python train.py --rotation_deg=10 --color_jitter=0.1 --targets=["count", "largest"] --num_classes=[6, 36] --norm="layernorm" --norm_position="pre" --head_dim=64 --qk_norm=false --residual_init="zero_last" --optimizer="soap" --grad_clip=5.0 --steps=23900 --epochs=62.8 --warmup_steps=1190
Rows from block 2, named by matrix and row number. Rows with one number belong to one neuron. Each number is 128 + 24 x the weight over the matrix's rms, rounded and kept within 0 to 255. All counts start at 0. Numbers have three digits each.
# gate: MLP gate (model.blocks.2.mlp.gate.weight, 416x160), inputs 108-159
# fc1: MLP up (model.blocks.2.mlp.fc1.weight, 416x160), inputs 108-159
# fc2: MLP down (model.blocks.2.mlp.fc2.weight, 160x416, transposed), outputs 108-159
gate.30:115142138109135170158115092089160128096122150148139108123116137146129133113139129126149112119128111123117117123122118109110145104171134112123172106162158113
gate.31:091158159142112112134085116097126060136106142133168138151114138098149100117149093111107124132113090117102116167128125142119145133128136164150136104137139115
gate.32:132131171155098116124131126081103100127128114122138123150126149160100131132140105130111119155107109111152132132132090128137106123102132145130138110118084138
gate.33:148135122127179095126115114120129147151175070130123158094131157121145112148122149123151163125113109101135100151134158096120133122101108138105127163147125078
gate.34:129111140157117153124128137128117103103121102131122149138134128147110158130128134100148126121144134124076123141130133122135115094115088127133129127141170152
gate.35:123157173147138133129131156111109119136091132135156146149113093148101134114138102098126123119129148143128085103110139121163105121126162141137127144117121088
gate.36:145140168147126151136148142096096136168108116132128141150131118111125137140123147112089125143102147151117151097161130104155141152174098138133135126150119123
gate.37:158157106110230150094176119138145153158101091080047129112098118110113124140130124190059124091107107177136082136165127107115129062103134096121094136154091107
gate.38:129130136161129132157143133135105121148130114149140140116110142126145122130117092140131141120157109133143117109135136135128118125162128068127092137135121126
gate.39:150126125116156110140138062158089120143143143108113133097144159101148127135112149086132117104114099143143152115113152146103146108150120128120163103141179067
gate.40:125121121098118134079140133139148169102174141167123145100122120156128124101119137154130111109190097101144144163081123074125127133119088137120121156125106161
gate.41:126119125134101165107104122137073139136121127186133080124122115116193085100114136126106127074105158160151133083183079182207137163179151117100141184116146127
gate.42:133145112148112122126084098157133156119125116150145109138137153127140118146151115097104120132093112149149146115122105109092160117133098131135109115092127117
gate.43:143110099139157129051170143158141164106154117150141121188128106168168055114146135119128143134137152152117127122142163134147100137113145151129144170102106156
gate.44:139150135127111126146123117135129128117145122107146132118172117135127096146140109138125121117125063138103110160103084129123142096134131145159145137129137161
gate.45:183129093103137129142158153093114147132113124134119095117155118143054087145059164096125152147158152135113116094089120173141144118188135096151137091122126127
gate.46:135158113102152133095107131144140115089113161092123145148107148099115137133150117126117106125134117124112125137137113116127130121144144152125141110111124123
gate.47:138098120130132085088123184078139132152072134134137155090156065138129096133169137101136131135151117147122086172118179105040124136048154131149157072100155156
gate.48:129154112131129114112154130158154143112121143105114136157101140128129169135074126111092093131114151137125128144134177148118149157125116116119132121116142133
gate.49:148161111149127156114100143117193121133154113124167102104108156146163113123154081109099164143111146128130154154123102085134115151078140135113134138123075113
gate.50:083119089140105090121100113121115153089169139150115135146147173103149128160147138152133120131134167133095122148124145169147166121150110138131107122130121122
gate.51:078126170133116154132106091164119124107160095092113083115150159117079168122101163144108097112152098130106168144118106086131104146128089119190165155159133124
gate.52:106116167133114145072156107148161179100090114145127130110159157163150107090132119155124159180080102136154121100148121153147107147109114121082133091136083127
gate.53:136103117132101118133110142111143116106118147121138103138118125134103129122129103120148156109074106120152126138142094117096125116123157144122125122114160149
gate.54:117140118158125222109119120108097133150129131162125090169117097091147094144153108078148149130158136104152135106128116146142173129136125086060136112153146134
gate.55:118129108150122143173118155138106107125120119136131151128129120128106101128122156116123093117096147114167082128095160126134086162095120131149104143142168118
gate.56:154079140153118075143156102138134150121115105175113177134120153143102111117099159098121120100136126122130144108142167144123067165092154154099145156145127122
gate.57:160135141138120155099141115130149093105117143169149108073133128200146120143138117110189070095113169082077161073165158107092100078120138104139143116128136133
gate.58:096099116127146088113136135151146124140118165128145128136118105154142110098124144134118141148148154129128134126097132122125116130125137125134123160158132130
gate.59:113108090109119106136116123118135131168093121117143129077132114168149080124148133121134144088118108122189093113144120147124157104157149107081135138158105117
gate.60:123178130117063136098091083119116093116142154125102136116080148111095125133136130142120109149142114138131137129139125134129139156141149157149112123192131137
gate.61:137133148139110130151127147143121134079146151165155097175133100134149140138163134121116121124133137107107155145137103153170109138085139080136129157162124164
gate.62:108149131130157139151105134119087096166135166124129109133117086083127152146108112139115138133140166110136151148115147135132149113153145097106115114128109132
gate.63:108132132133140125138145174154088098162152120161120145164142111098119123132145112146106105103106116096127135122157158163102138111121137115135112160160113112
gate.64:127124154148132121166122100106124143145116153116142134111142112161104161127076147117126085171119131129131135094145123117144135101140101106155146115162122165
gate.65:137139099117137142110124122073144140152116115109120150104152086134063122146111141139112106121194172154124143130143112126108106133154130165179151129139093153
gate.66:131120123155149157113151159141124131117147117082130144131148095148094146121088108155154142138150146146118094155139110141119100123130115114153124122128157129
gate.67:131102140133099120129182132132159142110125096090166124170137120139129055144134159117105112157143112080113113129098182119092157176065074116150118080099120100
gate.68:113155088085167146133114131149113123124134154128096090128087140131149136130171141090116135118174135162103128119149141121130112131147129124125123154123121106
gate.69:115130137147078152108168098129061080079125109181145079147148073083105073171162118167120153079131136098107095106134096152164128152211103112122164110132128123
gate.70:116164128101167123117118094113087123172105118167178196124137122181131137199143183084082132091137139169104117155158108139109136155149162153173090119128090138
gate.71:186118099067126115164147147129115142132150124163090141106123153153127170132127123095135149118114175143127144108124085133158127140115126096079126157132118092
gate.72:163121112139159136111129095140151128116116137128138183149092102087121131123115123116137126106127074143144055118164138071108105161126125157105113139072110140
gate.73:103140106142101143098120116100129107154160083147147093120152108106120106167127140125151146112143133161127148141130097141129119159118164092120120147137115142
gate.74:104116149142110158127117107162120128122118130147114149151138135111124073139116138138114094116153123129157158111149146147126130140134116180119111158123134108
gate.75:121138152085131111136143146084109141126171120127114119139119102113116124134120107117098166124152125145129160141102104089151126124179134131109138150137144160
gate.76:112100159106163186189110107089094109113118124146135115138132107103126134183103140135109127132088123121165124123127133129134083162145142156129095140169141130
gate.77:115163138139142121135154118212130101136111132160123158122135148146101097121073115097101122142123131133153128126134091139122099137102112145144125114163135097
gate.78:125118101140140142128134150132116134130141152115117130149153096125149108139128134159157104099123127108145107150148096140110137094124116126157113127123133159
gate.79:126120118096150133140162118076135109120115102103131118143122099141103140117127131128161101146112111115168104114112065089110128136118134135098144135154140169
gate.80:108130151167123091130129097128169094108114102154145142126127121165096090134119090113140146129090122138136172165137139135128121138099111082103096116125113123
gate.81:146160100150154111099153080085116084129135132147149152100146139131158114123107123139119128113111115122131114139122152123081148142082107116088118181119113111
gate.82:091098074098125182087116107123098152088147097158067084159102138035133077104141118165151166062135141160143133146107146111172078112142162129074070120087124121
gate.83:138114100190104111106042107122118128150098145174154138155092151155175112112130128118149151107126112143153151150126094114105135076123140144163117154152160176
gate.84:147139171154151102096140143133138125139120143171157128126123144143093120143099152120108125114086139152133140088107115151164143126118147154129131152120090094
gate.85:063138121095152137080152127130137108154107107150170059174154138116099138134153124120123152108138133137158172159159142116121054145159123099138116151106115152
gate.86:135097121117171112122123134102123114134126131130140129171127138145132124088106131132126124146165113121137133121118161135127136166150145118117153113110141112
gate.87:101088115153136119108079126152111122120154140150112116106079133137142148079089132106098109137138104155143111113129111123118133101107133169141127102113144134
gate.88:136119131173121110151127137174151186123139122131101089100108116115114162117167145131124120153117127125134116117151108160145126115121159146136123127130136152
gate.89:118090148139133102105123125148172139156142118141160161130136110144134104116174138130125112128108114128123116107138106122123133129181082134127162172143167120
gate.90:134115097122102147131139126117145112140113097117126137124104139123122117134132131131157136140106122095116173134120155143130111144121132112135131131142099136
gate.91:152111182160157102179111128170113148129092132069109142129101122119184131103116131179183132134110115136126134146096124146152145131135097079133121114118140105
gate.92:137101109132127167137147139146104113102100108094181118129115163151136140143102175123121134140132096132160137140093163101148128129104164094151113130169116123
gate.93:132153146108135121133139146143135121118152152102109123129123114109138153116153155145112131098106143129121142115157127122125102120113076099149104084137142118
gate.94:161098159128152171114112143166101102085127134093130126137127120095124187133117154089156109114109111129121138114129097157145183106114112127102089129095138134
gate.95:140123136115141152133145109133157115169113082164121139118162132128137149126153178094103134127092127146116166086106166116119145115136117118111151128118135114
gate.96:158114143154100114118156115139116120136110116070138099149128159111132165177128098123130105156097139114130090100170129144140134097099115158155148078117103171
gate.97:184150118103093109082181143155131070111121174158128123164099187092117140138130089118151109150133168101132139126112109128122126139162097139093132147122116123
gate.98:110140148075184123119157124110167124132129160141120155129122114119123176131133139128123139136152130080152120158158148114143085105105144062107136103150115121
gate.99:123115136126161131132097167132130109162168185097093139177146111142144133060093125087111135120142108169163122120167094133127091117124153150094136151116166145
gate.100:144120105116117114152110141128111152140090163107096117123151140112118110153167149124151158118131098132083114139119103142122137123120152127184162139124133083
gate.101:158138112171123095144128138123164075130143158111156114129154156138109127115116133114099135138132125115155125138094136102101136161109149147147141124144115141
gate.102:125128145170165130162135106103104105108134151141109135120086160137137141125125152126126121099099093124138121130121169107135114109101127108128116145087114148
gate.103:151118112197114128163125098105135095136165148117163193087134146178160107097108149122104109133132126132104116114157105102164131123125118103105084128164138132
gate.104:100121140122139105156076115123130102173134139155135132136109152139123096134141116149105115138096085109159128101169101123082168091134122149134143140118133121
gate.105:150103134088132142133151139145117097098111124131138093124135108137141146128128138123135146133135121140104114105123113115115143131134114109147144129104138119
gate.106:117174136117116104145139072131129108110128128150140147075129107124140139108146126122110116152147130112134142089108113083168083129138127124126132119126108167
fc1.30:131133142122148132118129112128123130120172136125152149110164163145139143120165144150136180148146134122091152095153105098130130124182117080089149100129134080
fc1.31:167131146154119133107130115124114153118180131167137092101118112143109144131143122121155143128151144148109127083103125092093121114148134127114136136128098161
fc1.32:160132133147094133093124125169126120148124116125132118106139161172129114127140100112137115164136114125102139130147123138110098111128170153133161127081082079
fc1.33:148163143145137116126094085149090144147160148115156106105128183128143137166143141160139130142130121123126149156140085132163166130143145138148148133118172097
fc1.34:108118117133143139152106126161106079129141135124106126127142122117117149141131143112152111089130125131122094125123132110114143084108113121115131116112146142
fc1.35:127115121119139148117110109141137143129151118074108088121129123116157093108113131146139105131119151104154131134152156135115173149112132118100140137106116116
fc1.36:177180129123108140117141125095085133147108098146131143128139135100122137159122155097101128153112102144149146065148140131169140146137128113086143159145116137
fc1.37:106092158186038098121096131134118075091170132184169120120095179158127094179091092146175135130150120123105148221091132124129139146093168104116134095122146155
fc1.38:115126120144120171102145102090125109147117123138107149142111123155140103083118179103139080095132127125129127121149132147128128121144115184132125149120139119
fc1.39:134109128129178133169116085133090144111134128123106134151152131109152123114135149130107151096128098130136108143121121109110098083136144114147131115147129109
fc1.40:126147121122168143159179158148167133115143165138132128109137120111167142150145086116121136122117132160147117141106071174105189127141121124117128092164139105
fc1.41:137169125133165105167142122122215169166133109081126196158152140164099185147130099114085150188170083116096119184096178108073146139086149137126124086152064110
fc1.42:109158134155145116107213126128129090126138087091079097146100094134130126113111111150158157121132141121113123133129147156140146110139131121132135141131103106
fc1.43:144158184121113135158105115174137078126132117083177122132118158112110179133125112091138100096141127102139093092107076117121160102137036118138084101135155153
fc1.44:140165149124139118151123127084159109148112129161107120116090155133102109106130129156117165152136124144140117149130173135111118154123122101138119140127150100
fc1.45:090116135122140103111137119153147113106134145111162140112137115108178144098204095129135125110113112119158123156169146070113115129089122126093091156134146131
fc1.46:109145116113147129123130138158149144116109163080128129111101131109123128131155102116111119125118114106118123151158150107146111131127160141151140158116145113
fc1.47:142177134154134156174094106126110076166177127127121064169083172110156160106079138154099136125119135099184195099116116155219125169154117117079115178124111121
fc1.48:113109149124140132156143080139108121145147157109108162116132115135117105142143160131139129111132109122135114092133081105133124112121113087135138156129176121
fc1.49:137091107130156125111184128120184170098093137152114113088129099135121135102111108140140121142109118155144163155116152088103160098084154137122123147117124166
fc1.50:099108101110090121125154132113129166101091122158140150141133189133185144173116165138135135135116161128099132129106153162143142139129121138183128151141125142
fc1.51:107108084112140106165110141139136164085083049126114185071163108128117141134091161141155129103160130170134084112118087110113146169106119104153150158100125162
fc1.52:106159180128117075100161142171160170112096092126114131120141173157181099088164081120104164177075121133189090113118141173140153164110126101096159113127077131
fc1.53:128111147125108128129173126106119134096119136147137125122122125137139153134102143112137126126127133112140133140075119111090095120113121090130154109114144133
fc1.54:171118165138164056138104108167135091101146163075106161121152134171133130071113096139134087118144073126134149123096161079109083101085155135161094129112116121
fc1.55:115158149111133158100138091125135176127125137114121092103147159139125172085130121116152142105152124142112158154116122102129189152155144131104176081115086132
fc1.56:093102134158102102145151120146160135133175144153108144194120176038124140130109133120128107096114134148124106120091163152158148126116107145028098143125150099
fc1.57:123105117101141094067143137114112105116091110145125155136150126114127084121137116108121121108127125131122109139141110109085125121133063151135141169123151192
fc1.58:129147129126124132141130152105130124144105098138084138131106127128139133161130157123143119137114150131151124113109113135131105152116138119107131138112151123
fc1.59:105125123153134169144130120145120115138158070062119084143099140105152145138163126124179128120091093097119103131151120170115131132105126100103147099118121147
fc1.60:120134206115053145132124127122100122093109166115130136116144127105102132113162141144146066093155120081143137141109141133126119137137090156172090124157136176
fc1.61:123113131125146131111147134129130137199087099141122131106108172138116158139080125155146097096117120146087096092090164123114149098108128119175113131112118114
fc1.62:123156108130152125133139138092120132171142160145110114102105110110074164154130150118128139109158142132128119141118117152157106146132134123124121096146138180
fc1.63:136137177138176133134132137080150167114137096170108121121163130102109125149142125121161165148156115140121123163113130147148121155148103131128142103103137134
fc1.64:138154129156127131118132134126133107088098116127108108162115155126141098125116148146129127107170116147109123151095150145110122134142134165124130114089107142
fc1.65:159160095141147116103131139057148129171105118133142133130147104147063120120130131130098138121197128154105134157112136130090118127128113159170156141130084160
fc1.66:143112121130150132107154107156125120116135094127102176158097120142131151096090184145109128106140111165121102092149141120093112136124120114190123149119105159
fc1.67:148170153117113153139091089094103123164098145150096127103130094149114189156111108144159115077095196149135133092133123147127150084160135121191154156128128149
fc1.68:134093127149144155119156150116136157140141093132137149144158101138138116108143139129128134116138101166122109133157092152115102087138159136161130132111117113
fc1.69:153113145097168062151087151146190151166104154076078169107125175192147179102111130142145111143139133152105126150120159131083111145097116143125123140093099084
fc1.70:111090141131124123164127138164121105102178158076122082205171133095182106095113097176157104176134136064124142105108170102128117111103089136144152125114120122
fc1.71:098129137116109134088149143138133101124125116082149097151140094134160099155137135105131138116095125130110111153134161105097162162134180121154097142115163140
fc1.72:137155127137138097126125121133156128122106116132130123129123128114149106136128141081131100115141142146129115141156124109113147133129122133106124133108155156
fc1.73:127133156138135149130143139092119117136136123162148149146165133105090088161130149093125113124121111137094173119117107129157130163086125090077117122154120115
fc1.74:129140076122143164147113127109143098110156118160151100102158104143149141136155102113136158132113161160108139135097141091139149133116156082126167124150103140
fc1.75:122164116148146155113122103136096166171150150124136127135141156120129118108115130179096137122130127129119117108115153146099125133117124107119118121179123136
fc1.76:081149167129142109086101135086152081148146133113145135174111170158108119111158122181119172163108114109129076124152118142111115148141123140101087172193105154
fc1.77:122124137117163098121169083122092142126183111102113111113185139205107097138105096084116130131131137123117135111102136142113126103118144102110151100133125129
fc1.78:128130120161109132128145110134107151104106136100137132152138123129141116134141109139152126113121083093111131127124120112123149104123130115125091117100141139
fc1.79:106127145106103085129119093136101091093103090134143130176120137096138149150148152140133162145106099134164138146122153146129111121118121130113145168107082136
fc1.80:073132139145109137151109157153144080138180173118129045125188131135110080130067165102109112100166165163106119143141108135126051122116132152135133121134156162
fc1.81:139128168124097137128107150122110146121149172096109094126122103124123099129115130116124108129162125125114171110111095136142117111180126119173118051125156131
fc1.82:110082097082150124105119107114071146073149091156123151172105140084147115096137139206140142091150119130111125104154104098190046142158148157121086120093147103
fc1.83:136108104190128126128099130192077132124105155189134073112123099143121143105154114109109103090142107122090132133102138117127122097138146163166131152095155167
fc1.84:116119115128105169143124125111110133107160150125160111125115099114163143121141106142157147153124111121133143121126117095144111167113142124124118136125162113
fc1.85:080126117135139152102112122127128048117141133173168067091139094137109130134112135141094174106161113099145116167142133139176103117162117070142102140166137127
fc1.86:129098094120165108139141115115115114139109129123110117150135126115146122092115124112137152161156095088123137127116139146157112126114130119150146128124142104
fc1.87:167117143116113121099181134110121122101106104120136135135160099164087108172119132134150163121120134114112111160161160080099093110152119124113125098119083153
fc1.88:165167114136133150098184116159179115154153120122104112130116079113152156118096113101129086080137159117124143129117144115097129133123138119135165117140121136
fc1.89:109115091131097171153140109136138124140113125095185090117099127104131162085119127154173125105172119131141121113120138131131165115151109123125138124112175162
fc1.90:117139136135133115148117124146133154110145126135113113081169125127151135177120152134125101110123132128109145100118132123127157161117141152137158117139159123
fc1.91:106146130147096152160110149127098147131183119151127115114093077150129110133162098138122149105126164124087125117139122097171144141160126112127116143130144126
fc1.92:145164103154108086149113131122125154130147154152145092133121088145101144075143100103104076118133164172128117128165091152103164147134109133100158119073127111
fc1.93:121129120110134153126145115127156131145126123095105108096139117116103119126124153158135107135113133132117131144157108149113144175124105108107101118140143119
fc1.94:132114091148127058096181157137121162181142094156170117103130127169131137123115111132108129105112162147112089117142152095112101147121112090077119182125130097
fc1.95:111149146141103149115118125164156141135107132129104108153110158114153109116187121133115101133114129112125141101133139115085082149129122111133136103117122107
fc1.96:179114125178128123121094122144160119132111117108111140125135146143134162110148115118183113179104110117114093125133151122100155076116122163163128097133112165
fc1.97:134090104105117074141127148145139089134107162117147103154113156105137135119120117133101122160143139107137159126118102153140144142154082148109106122128119127
fc1.98:149123145080162088099146097119160101118155112122107141098136149120102163144121111130129141137136118134147134154149154094119077096085150100130145127156132110
fc1.99:078073145129166145073098097084153139080129150133107153157144092119110078120150122102099112089148142151141102112124148129159133166132154132141164121110074098
fc1.100:118117139121120133135169142133119116129142130163116133150104133139116158147122092147072074151135137165177150116138155145151109104143110139096108145146093117
fc1.101:114155105175111129125118148119151116134136130091163126125138132160095149154128148145098137154150121138128114137104140113101125153117163119136147124157146143
fc1.102:135102105118141121099114159100109104131105151133152131122093116122145139107125152109136164142150125129105141114106147107117108147152145156145133103109116133
fc1.103:088081114106080116148157135127111150123151130136128138134154168144118116109138113161126116162094160146104136143129108131157157154152099171077156138115139142
fc1.104:110105167127129099157095098138070109194119144170111118162110158107098106124127134152137157122080142104143120123159140132138132113103152128122143128132164100
fc1.105:120123134127127151116102126126146148143102117106114118128117127125105105161143122099111116132115157134148105134134135134140146101115121114106117147140121087
fc1.106:091131088128121120154157077177127100135143136117118151105142135104128132148099129176094113106132172121101139108127110069165093147142155118129149157144116143
fc2.30:114127110155147117121141099154120083164120130158122160112121110116147113150130095091121136084135126123130124151134110137110155123110120139151127118133131156
fc2.31:109091095122134128166138143116127119113125116103107115135113115052136116102140114156128103137132105148128109102135094154163117116113144133143106154136144125
fc2.32:154147135160143110107124165112136115127142170139106122180124124110128142105139124150128189142150119152131140129150092119132139179119145132125141115130138113
fc2.33:061111092106136147175109131162200119084126115112166147178147126139126154124112088137148116091174124107098119113082154126088122104134146084114101152085153127
fc2.34:160163132084104135110135108125106113116099179127150135115104136099188135131133120131140127116119095169154121133073180158150102148096140119128153096118116092
fc2.35:150108132144162118113103128092103110101138118097124170093142142151108128128141119121159152087164137084193157153149088109129144139086146202127117138138090101
fc2.36:135097120122146131155147149119167145110163126139113124149111118117106129123099146150134105167125112191114161137130127156132092124175137123110133137107092119
fc2.37:074185075123139151091152100113147133178173091136163119109129142188113120141104155130147179104128116107103135080175128141137127064127084110152162152098103119
fc2.38:161123103165154130133147128136160152149131140100098140135167149134094103132134159106173143162130130129096130149152126107118083132095142145100123130113105109
fc2.39:127123171108087118126118111155090128115086143122140110103153094124101118114126092102095134151113125146122167169139129109128084122120121118174120093130143124
fc2.40:116115147137149100143142140130156122114113153162136132102108129145144085119120134130101111174107092138106101122134149128126137150113144124125147147128150122
fc2.41:128116083097097161093133169079111123126147198173128108124102105161118145131112133116116074131125121140110099096161110080142138146154113073101072115114133169
fc2.42:194099154152159114138113125122171168099096088121078072131091097130125100108131177159110150136117168138078154115129131124121146113105140129143117099153129141
fc2.43:131139080125159124123103114086155122151118201099135120113102156094138127156152090164137099115120116181158080140151172139118131123073117129099075093109098094
fc2.44:163160144145154138096133127108107190160142125135144121145119150149122147143150154170156153134143122118123138129125118127134149144136085129116112073085153156
fc2.45:135161126123100108137106092106137156156110136135114098160152135107098143112112153104126124152153138143084133099095083104160129148099146151132108148162130090
fc2.46:165102144108153088095119141143133109123143117144134108126097137171169104114102111121099091099154120156117135163112131119110118132095152123138138155127133133
fc2.47:163105145114121107130157174143112180146166130149154137152094110152147100135123068103092183101151129146117116125182145092083133092094130136095118066122113158
fc2.48:108129177121161108153104141126145130164103150067105129114100116094168076124089139111128133146135129126097141118105132103147161094132143136081164117111086127
fc2.49:182099140106129092146142142095125115215118096170151108143131122122092136141123155135118117088122116108152091109149155156163101110113109135127136115103098084
fc2.50:155113109081134094105144128116143099129113097137107145142125136121115102160123095113065138090096170111134156137149146117139104141123126116118131132148116123
fc2.51:125130129099175140137165142130127126134157134140150125125128147149141123154074076146097154107152111150125108125097158155117156142101146121133142151160139104
fc2.52:151129122115094127130157105169117082145103127156160129127143091144115152106135118153136101110131132145126114131134159105119119087114136127151126159136147134
fc2.53:142080110166149113145137121131135109137171110095130117114127118150136108096091087099131116103129134136128114178160153124130128129152136121095111126134132137
fc2.54:097111145147132119127157154149099129167163114180108132190134100107117110151169109103108147164154080109173153129150131155101119134146111117138110116145098114
fc2.55:187138143113148112127128120124131118093136106103102136136117094168143134105132115130109138126115123140162141160100120145147160153113101120138164161134105159
fc2.56:144167157153147164134149101146140091095116115083120127118163150120150121149132106100146081162136131155089097141116092110144120083086111148118086095108114134
fc2.57:153157096114109112145093103108142156139101137096125136112111133125137164111079112134138152081107164137098163109092175143092153103109142149101080095111145118
fc2.58:123129120138149161103140121150112101141134144118121118140129106143142166142149135154131117109109134120127140101089138095101109099121122144093143105162110136
fc2.59:132110126147096110105087083147119115142148137162115133137063139132108140092139107109119127144110100116165133119112125149117149150120145129130153174143128138
fc2.60:164150110081136125137120128147129146160106133167143123113093129103082138130150149151118194151125112123148146130149153132111098106105127094151162105172138093
fc2.61:140133099179118151119160162075134155161161135135137123084106093096133147108180131127132078145115117183131155135110163136066094135137119144105130157154187100
fc2.62:142117129155115123141100093098088130130101130136125121123139133138103118156118127092100131122082088117147095128132120172111092089158129105166128109120129157
fc2.63:094137097139105176117110150125080175066109125142160149123152081133142149171142156150151113114155109168095110123109107126126140126146140133163163168176082137
fc2.64:127115113164146138079127125149094119164161096118122107124112152075136122129115110085172107096093114157107116148099120079099134119149141148135173141117129159
fc2.65:139147180054124135118141140137131052132122135103111051104140137176156137133131113074140092147125144123141145153108116083123115082141148167172129139101145119
fc2.66:122147087089106158148151131141129095107079137152167125080104141104171180114129140148149118119115145146138105139153145097144139155125147123121142143105113107
fc2.67:129148113122121137130106131148130093110119120131143075119106134118101179136145138091108159135151092105117114124115137110086111125148148111110129116119141143
fc2.68:151123144177155121172110143123084120126137110139156114146126134097127156142129144127155143138128114134154115116199121148101101135091118101119122140138142090
fc2.69:107179161090091164097111111121086159111139136116155114135133111123089149115132162088133141109161147065108142117134111120181104110121113136101132189143117118
fc2.70:087187114156172122151134086131132113115081123152108127173121114111103125160112117098143144104102138116059156117164116150114132149076118099111127112128154171
fc2.71:153107063126122118136128101210136137137089138106124098115104113140147090138146138116121151112156121126146114110101115119129114134149095123127137155134116133
fc2.72:129140166121124156147137108135118130133151115147122143138130118106140133154120129159162060135128135135097117137110138136126155136130100157177130143124167141
fc2.73:122106131161160138121133171124162116109137167141163113101104136115126149128151093148157120144155131182115076121151135065130078137136125138135125150144124131
fc2.74:150109150139105126135135105155114115132127130119128095123136125130138085120122147104135140080142102181105117094127166121149126125156107130143113107173119180
fc2.75:110121113147120118136109154096115155104172136129154149140157098137148113168135124130133135109126117144088118090096145102130152127131128101136104091124148156
fc2.76:176093098133144145124102118137145185175109121118139146129087146128101172144124106126096120176158118141086125107116136132095135110155098115121121139111120150
fc2.77:121129147163095130121153140159098155068123165127109141126144082158103120142133098135132132135088151179134136154141128149164129125139128133120144125116130143
fc2.78:099128102137119127155165104134120118153112144153105102115148114106167124116147114107117107122138129148142126142126092110098116082126135133152111081090149121
fc2.79:119092096135111130124122159122116146131172107136102109175118133122156157152127082118160133166123090170143109136169208134117141106140124150122117128127161117
fc2.80:138180113115160113163134134172132147083091107134129156148121122126103135090122129143114168132146185098146132157084134109085127170104118121070148135125100111
fc2.81:127122112118143124140165147120160126131132106116149157138095094165141106165127116119087104117159128098113147117103075106129113111124110127123138116136131142
fc2.82:146151160154119112129176131165119113100166132111130120149169148150116168138148090149123117101123128097155114097129124128112108110167146113118123104148100120
fc2.83:137097100095116129133106100120166157113138132107094125131129100136111116113124179155157079097082158114144120117091118113108163170138146095153117129129109122
fc2.84:095145132113137140116078092129126148145099123155126112167114136127118133150156161110125114139115122136096127105144142138103124125144136131134102136152119154
fc2.85:111116103131114134161120147138107113158108071162151128161124173145122089115098117114152164117133108078119159138124115164122125148103138123109156116117143142
fc2.86:152144152117114153111124127094132152147147123122133115140124104101120105121127157135121123090101153100125151076146148156134124116155112118110115121170113106
fc2.87:112100098143169141121131151169145114087113148136092111130121128132099131113100106131077139146141098134143145126133127133164151109117134135093103130133121102
fc2.88:107134115121101083096120136125147114133146114143120132143164118145150111127110122129132141136162151098091159119144123104130115128093146143138104117129146132
fc2.89:166156134118117135117124108091128138147165107150111141108132122128113098140151107158101095133150145123129128135154112108131142147112135103127114116115094187
fc2.90:157074125136145145137151130147136123093168120154162119086153121110123128158102129121145147113125137108113099127158124127106125166140115116156155116113082104
fc2.91:106171146094137140115114134149104160085154123151131179143140147116121145119143118105144177120150106115113119116150110136130117127132149081131119167111124095
fc2.92:140129108094104088100148133172130129138071111130170132181141167165152120149084156101181163097130164141126124179178132180115142148084129162109132102089128120
fc2.93:153120099192073093123098157140118107138114108156154093154129137169103065120156142125133118141118131170110115146108118173143120114118152160126133129123131141
fc2.94:083169132077094111089081098128130111120102130157098146148092158150156107139149099180134151111148124134143140139114104131150136135101121166123158117143086160
fc2.95:122139111117142102121096093097110105123111102128153137123134113113112114096100131150119146159106115139097126133098141125119177151141174173123126138158156105
fc2.96:090093130107136088136052125145156107122119100152104113136118129182162169152166146108155161106154151071118148165109143123109087124166132097164131090129092107
fc2.97:159087118116137093094105140117103120149106141120104129116118146099171148118201156135117105158093133109165121149124140135104115109147124129158119145117133120
fc2.98:135110121122120142094100077141127141113096161131141113111102116145136124139130144154129122130086143115145121107132161163112103125164130126158155151116135110
fc2.99:105124153125130120088125134108125128148095114136095139161130089144121124096134182107176200103104141083134146099168128146180136103122124141142134132102145128
fc2.100:130113152152162142133157163120117095099181073126107183089108091100147107142089134157145121118147147116149148144075128125155116155111141117115120154128179144
fc2.101:131137146114133157142157105146138131120130111162110116136140099080126125109117118136125109120154150123107088145095165139117123121142156121085103130100135152
fc2.102:137132114137131125116100108115120146126157137127133159099122154143118137139125094144097123148162118160110151101154086146167121116076122137126116117112120127
fc2.103:127132161101102158099107140160097112162143147133132108136096115152109091137131104102100117111118134133126164118087124171116128100148127090152142121136113094
fc2.104:113147106128150140113094153101134120125108105161125135118115076170071126138178123124135107131135184170181129099075116112104101102103114143159102152111198131
fc2.105:122138122132141138132124123140142113084130136121115137137169111141140131141140130080114135100117117126158159118126155110134145128162098142117144141108125104
fc2.106:101108098122096133140096116122130130139131123163110113150140139149191138137177135121125115121104147111103129164101132133142131079145090155151161134141107130